From a checkpoint of a small masked image model: 48-pixel images.
Rows from block 5, named by matrix and row number. Rows with one number belong to one attention dimension. Each number is 128 + 24 x the weight over the matrix's rms, rounded and kept within 0 to 255. All counts start at 0. Numbers have three digits each.
# v: attention query, key and value (stacked) (model.blocks.5.attn.qkv.weight, 768x256, the v third), inputs 0-127
# proj: attention output (model.blocks.5.attn.proj.weight, 256x256, transposed), outputs 0-127
v.84:187129146135085148117104143106162119147078155140119126125079128139139118119142164137107128141133140133107148119110115088138153143098079121147149153097097169125121149138120141089157163151155126121134144148156156128118162134115101111167123141123102132117138120123119148106132101140174117125099144085157092156049117129132125141121111105124123138081157105152166144108154150134111078162130
v.85:115127129143083081130139179212126163145126126123128089154142123136118108149110131133164140113087098121108109145070121119125136136105169126110127144123126132139086159126119106162113120108168110120146133101128149121108155112138141106160190086104140144171131121104126161132130144145148146165080177140110120104101105135156142110129083115120158137129100141108139141100121125099149106108136
v.86:120104146124133148121157103142092140120128130114129133083133117166126135126146101140125127118156135115123107092165082133115159147125110167098115161146140109123137092173132130131123104114141105133101097117128115101129143153138076147149131100118140124153107104090137127126121090099115112143121111112115127118148100126106124110158174139139128157151114122114141109121145140118116107110100
v.87:145094095101133123153108137092139134123134099127146144102126130109140105122132128158098181106135088153086150123127132126150110123078088136145128086174118175136114148106179148170116141118143107114165129096094170119128152127114147118164069089146139154132118079111098143163132147128132143140113134104135137136177152174141126114131131135129124116120134142153093091149133145158122098133177
v.88:107122157101108145096133137141117113164126128156117123118121140096129187146114188096150146150116156139110134145131156136150111126114097147111145148112119107118131097167139109147142126142147125131182141111154096113145142108114172105122178116127153156078155133104126094150120127096121137118136102119173092151122124146118125111130158097128113123124136122113127130118109084136130138122111
v.89:124150150123109128157119101163118121099132170120105128127123123151085107131159130107138155088124129120110107144125138129132103138099132125156111110133111121140111120134106099133115110102177136112138138106134160115104139115142118129169162131119138140161098127099141106112126107107162125076157098128131133127126128119070122131170129142116094110161129123121111107133089124136131163115121
v.90:146165129156111124083125153129172165091117139097142109134113165108145141130130159081141145112092147184159170124113177142101125120131118126131122110136123122121142135115092112118116141141122121121172110088117084109160167151154123126122120128137150087135160106109075119119117156133149127140153187095155116108136138111055139115077116127123100168139129102154105129111121140143122125123113
v.91:136109169168177170119129097097094112110125131161112099066159111139118142142122149105109136128133160149101104100151123126108115132144138160126130148134123126147094076124108129146116107165169110123151172122133101137092099114125114129096105170127195107136134126138098149090127087130119103167121111116157138131150164102163113114134135137109148135149132153165077135103161116128128138170134
v.92:128104113147124193124111160150156093103111128109138137153134156142147113119180077128095179167145119167123133121100093143140132106094138123151144129109109140114159155145103084146143133112096126138083068156141133131135151104116154127134144142130137106122106149120133087136125125095136121154140119124136102109129144159158116123157143096099138155135161133137123151108090108157131132131111
v.93:118101144136147117136122139130137146139158143148144148170106130138138126145163113101159125120098157098142128124116152080126140152125129116146137124161116111123144128105128165126106152108149123079147083094126156125142139127139139095110157113110159102123092126142139137148108140122133101106101129115100103131119111103149152102104137148103148110166126138162131088135146128161162121068162
v.94:163110104177101104112152133131160134128125137120111088153082150144126163125125100096100146127142152136185170151112126117144143123114117141144111105146090123151127130133150153149108142121126115125069138106108080163117101103125119105144133130151128170169155131131113110092132138134126133155135129178166117091141126100144144098129159100144139117132128107138137181119138105123139156137130
v.95:094103137125087155134110135119154117126156127145162162110128117092153131124155141161093109117087124129134078150125098125153151150119121111131129144162131130117141113137099107166134146079136102112099111142109108131118154135099144106123139111109116130135120142144129120117146149114115136094125143103163095128121119122154136108132112129123154106134158139136118136155151106125110132147073
v.96:114105113143131140151121099101163167119125109110105136151121151090152127119155165136111127135122137123141147117103104105118129164126119148134115116111103087190136179143124157143136091132124106136152148134157105143120144142140129093157106119129100133088147194113128104096130131129134155134117139125170142137097109107131130150137111077105130142095161123106129103175105155105108119142104
v.97:147121182121139123126138096118138107130117121105186117118143136098152146089131119110128113121155104069141121159138102138114171114121135126098119108170111118148138095143142116139156113169144135130153103172144140129106152138105136111168097116151078159151146119166126181121140135173157162103133091130170151114090121137099137170120117104143114100128135168137109133114140125162120091126154
v.98:112137130162114137132109132153140160115117093087141157080133163139121107130117121147124110090126128153135084111127161123145119113111118154111118150132141111137156147130143140152156117148137116132156149137121179126098136134144126118129121116123120113114136112141125136114125109120128109103146136150122170097125113149112160135145134137146082123158103165131131130146099132120085108127083
v.99:100132104143122096095114128102108095122156135174129151126107138103131111162123161116159097135134128141126134154082162119159144145160103140165137129082141154093127139173106113106098133139118111088148138122097098067129107093107090135131140154123172149126104121087130084148130073142141078164132160116083154129119130129140098111121128170126148132143135132112129157094127067145140152148148
v.100:123131108117108153117142153105123104124149115133157142131141115134149143119126138126110131167110107127142128119124106126111123101130103151163154128087140134129109092122140127070125099114135121134124118112136152131123160154128132105148112138159111126130155132153133115098115109100128135120136110135109140096098128112134096116141139161141109141136120113140141130180112148127158098155095
v.101:186090106119106112107144156125143145118124116160149117157101152123121141095123147120125158130095151132184116123154164148131175127115066137144138136110129123127109135097140080080123110129126168143106127114129129065143162098173117178151129104152139097117103079131117123122134116112124101129149114142135132129158116106131127122163133135112081133147101168093132136137126123130063152124139
v.102:150100137127125143140133151128161132082122124093113142096162116086121131117133123131116141111157093132111110117118150134124149160144116125109094140138105116153159146124163119118135131118151170127107127162155120168092101137153120111123096143117078116118170123169092143119122154123126136085101115100121111151129120162147142162146124107133105144127148151159104084134151125093088079129151
v.103:139101120118116113124137149138122089117110138164177164097176178139134150111142136130132145144144146109107150102118164137130133125143128150138154102136134141153147167131117133151124171143144128145106129162153146110132128144107117112134140113130119132083133147143157144113168140114136124131153105154100113127121117162164145144119112117114141150105121124147122110104089149150106115114104
v.104:119154104111137111139124096116083208164135144091105129153144153140129133112138124090115107119135122149111165136146134121104142090164119155136124137118139093132150151149165154131132141128120169086129125162114132129111112148127117114086111119135150147112125111111109117151124127099172123099104129093120143109135145147118137126129141131142096127157116188116111160119099123124127161119121
v.105:151135144137150151107139128122106137142160161104107114088135144136115134112124150125095113134101131133099131140142087088144149116132121083098099114113147108140150134145125150130092126148106111131130137090091162134141103143114150151135094180170116136147092102120094128120119098138099151162158113130098164110119135112162139105112136160101109119127128146135152133146121120128146107144149
v.106:124164156116107149116126140128127126141097114146142158133142096128096157095129103118116132152127152173102138116104140165146126161111113124105131147115094150134115133125105118155135118153142130112078091150107088153137159094104144117139144092076152144160116107159131106159136132118114145115100131129123129153157132104132136108093130133143080125128131118131114099168152094150120114117117
v.107:153133132170105114130139146125148121114124094138144131099102117131132118117150121092095090162146138159122122123093126139117135142147132125109140127147147152166124123105143103096102128170161132123149123162126135133142174130071123110118128091161118151136125126118117153102133123153115129147136119152126110161102126140115130122105092123095157133131136136112153142092123133122148095130151
v.108:150125150146148106133121120136135131105099151103115108111141131142122121132119107137141136134114175136153146127154133139144113110119150138117105132131139158129145138164102152122128108156130116149121129076135154119112122100127088159170109107129116117148102123104135128147135113134103099118151129135118130131112146126106121112114135128124114151119127157118109130129121127091125096136119
proj.84:105131146153137106122147073081095153104149154161096137142118159102124113129157121121144118174120114086139161147125144144117128138181153116138119124110122159128154104140088139142145107097147108137144100149164154121108123144117140166097194144091112131149115103157106094134115109084117129128143158142124130137138123159102152039147132127131119090140152150156108132110111138110115162092150
proj.85:141112162135180135133117106114171144113109098115147124126114097108143126118120138075126095095142108105139168109120112108130148180171162127165128111147166151135139127166110113105133136139141124138097135088144116115135136133103130183144130112141125103141143128083148135138095106103116110115114092103147123128135112143175096138139159103099109119122104069131145120114136139168150118163147
proj.86:155138111123130094128154148129118109114143148132162114144133121130146143133087179106158109105154144139109104153103111129171122132116130109115167114153117139118155179095128117121126158168135153064104146122114110120169137157125178120130146133164117110132146099132155091101135149108131124123115127143135133145086125138153112152096111145137152072143118114163164134120116145164103123115176
proj.87:102123108159143074139144116168103144133128153120088135110164103163166103117167116128135119141086119108164110109134093155126140106170133138107127142076130107143107119150114100117147127111101135128140097120146136172106142126120140136146140083153108082112145112139121151136115120077094104133156125105187149115114133100130158150144174124097118116099085087160132139108100119171121136128137
proj.88:115134137129091126139138117145132154147121107103137149116126111094123108106122127125117161146127117154152149140140120097130132105101146118076110164099123118122152121137127107112146099144131133126111098110139139144135120118124167118141109104116151161151110107144155094105130129109089137138092148122102129116089127097092176116173134114116133148120147097096104156130127123134132120103135
proj.89:139123122150143128163142113078141122135118126128138147148142104142156111112146126113184130080129080173133138140094141143131118111134159107129113137113143131135148130124141144130114109116117122104119148169131154143148136148142138142096160133146098088178118144157117121111097134120098128121134160127121111120099114108140147094109124167169106146099120123112167110102161137128144120147149
proj.90:161114145150119140158115138156137129145124123128141121170121105156087124106125098156117093147104144117141126104160144161129157190149125102129122116115146137173198166095103101116138070114149124144091122098097120157106113151138090136118145129123135199103134105128097096146139105130144142144155105125092117154108117145111137123102127165154110152119165165111166123128122104123107135125093
proj.91:095117073108128097115116145157134122089122113109120102138144114131118114110128106121118145120173128125138169164109186105131122117113115112185120130128130120113160094096130137095128137112118174137075086125165116092141141137153099128128126112137125158135155145137106111093173113133125161107171151133110093110144109120164141131189128138094155133149097095099172110124126118166129112063136
proj.92:151110117151137105141118115100069106142114140155090125118103109144107158131124146125133147153098098169125114147150117114139111144156130097127143107120125117146106121129146161195158080112154120117137175112122120109113119133122131162112111110159106134162127120129125120128132110118107144114138129093138124146158130151069142086130086172142117130162067156138149091162154136173136123106126
proj.93:124124159150132138181124154121126124142109102114094109154139104127107091093121126152164107104140140150131156116103128152117133101143133152139139142117173123084094135133122117081135111140152100143104174151124110100099110101097134152160126129156055096144152130154137111091133122119133116117147109124135150123134085130168124151179134145128115146162114101162152126137132126152143109147136
proj.94:106131158119136139142126120111115109143148124140138159149104149089093098151109149150130126129142101113115089168139123166109156134145144158089154112069136177150099150158083128130161120141126183095099147131171132102154162129120137147139110126127123094112105168120175204152092120122126131125103114120110117153172155168105112158097121111094087169131135111150110102098133140122143120105154
proj.95:129122109110182149142110108091113103128132105122098119130097150137132138119137135114122163126105122152115198147117090132112111111130118138130126129118159099131143156145159097119159104129132105131108094094141087122118102138168132105147107168128140129118151131098127132157094148140118116151090147141123152154147105108152139146091096142159132130157116119117148123125140155120147164168124
proj.96:150084158121133122128098119128122112119132177123115123124095123159147147142103114147159086146143123129116124089145117124110132109096145091138115115156144153104095107117112100110111142132150137095152125151126163147159147127095112172108137135118157089185120132173133120112132170110157119163112121092129092129140122135151125141133129159098150123140148178137130140115165112133142116123130
proj.97:100120132129145113141071121130112124138117110095083147086112106152121152162115125085151172159113127150136130141117101133089120129122080108195150111107146080092131133131116151100140148148162122132101138078162114122117116147118126108121135137124107148136112183107108122114117149128137128149132107106105132154114130136134143086127144129112104139145135136133143112136115141095140132157138
proj.98:167124153090140156148107131113148121101149160130116132144125113123157139111136136125142131155114135117138152155165117124198106115136154092142148113158141147135087109135105126090103153121132150111143131124140111116148123141148153086119120105159116143138101154110102098126199169125101153121114128088140119126129108096129096132112133126138165166084131144117135117101154135154128156138128
proj.99:134131112126119111130216127144133187068148124116172102158074123130129097140142108118124160109149132124125105102149110149112087133101115096097102144149133120164168118118114119176113081165111120115101123136112186189108156171127123131144141110145104125129135093086138135117133131116124169090139165133117117113136157134105136147123143110123156087096106103158153098161128163118169115102156
proj.100:098155132144129119129127126145149126117140136134110128108094095112123085125128161128119170089102162155131119163155144130124124107155119118134139139129136114143094163133136130133127156100103155128111121167105132157165090106101096094087115181114139128143114115119115156141124063123118132085118130128134124151113126113097130154124124134113113144102138142113166115100168086115115140126141
proj.101:104141122137126119142136110130131136106102128100135149103130138162121123146122122160147114123152137123107164171158115123108094107133156148065155173132145141182125114153125158171106113104114100139114128111114122160119123160099105119103147150122132156125126122117130087122118105136126114095064155125143109115129097131142122141129183121122145137122120107158105046085131117099134134121118
proj.102:085162134111131137151097078141138128119104122123144131117144111112126119162151126104161127141085101126137158122113150123136141117133176108141125122165136113093112092124097118125137159157158105118123123136132166113170140128116191140111134128115152164143105130123125063143134150143112098152151156122158134084135111118130155120120129119102130140118143103081134139153127150124114167146098
proj.103:100083161134117129136108116128150177169121098120084132150111092109131114114118131141115112108134106199103128129125114134135135122079146102120112123138094093126097110109154117114117137122115129104142140119123103127087126112133164156153109134104117136116112128114121155132095154161150113142116122113143156119124121129114135111144168121142123147125146125110129130133135111111147116134152
proj.104:134111134134157137155131128148121133115123140120147144127130094113121144183122132147137119115126101133138084104125130137112151140111162112117123131175140143133111131094104141120123127161165118133128122086107102106113102125142135127152093122165124119124156158168132067109141121191141101133166086143110121144086107143143084124101128128113119116119105152137132104144110142119147068142145
proj.105:107159135098121120120096155153072155159175102138141119102122156104134151107138118146123170130156135090148097158145197170135130140135136169174130115113139154123086144153113167110108151130175119112126125133125152106102148126132108122101108117110140187120109180119144130142131159147132106133105107160112084111158085111138126133103120123154163092133133115116103114115112088144143145087130
proj.106:114080097131118156135110152152129145148082171140152091150106130151152136150142141152095113117126128147129094109150177107133170165141101102151132121137106137120121143154165112145123132133128127156161150096101121091144130111143129141073151157136130128120085119103128175077106131140112093123141153126124120155143112138113150108102112152104139162134143143084131147135094149138159127094112
proj.107:072083147116101161157138128152142126134103166110144109148102132133098153125087108118105138118128119116155151147150115149157139144122100121145136139113119140102127112130116131125165120131103109109117141086110136131089112113131118108123175125118148094167116124137128147139127121117144114132090146089110112146132144142083147138140144113108074116121124150137103128119143114138113135144111
proj.108:174124127131136105149119123124167125147139110156142119114148139138133137143151161097121104179110138112141167151135107129130084140125108103136158127124109136132119134123106095139116115124131121136131139139116123136132145169145131126167115142129139122094139145109113135153129127142153134149110131118114139122097145131156141142118136132120144102135140150125103114101124115154141144139136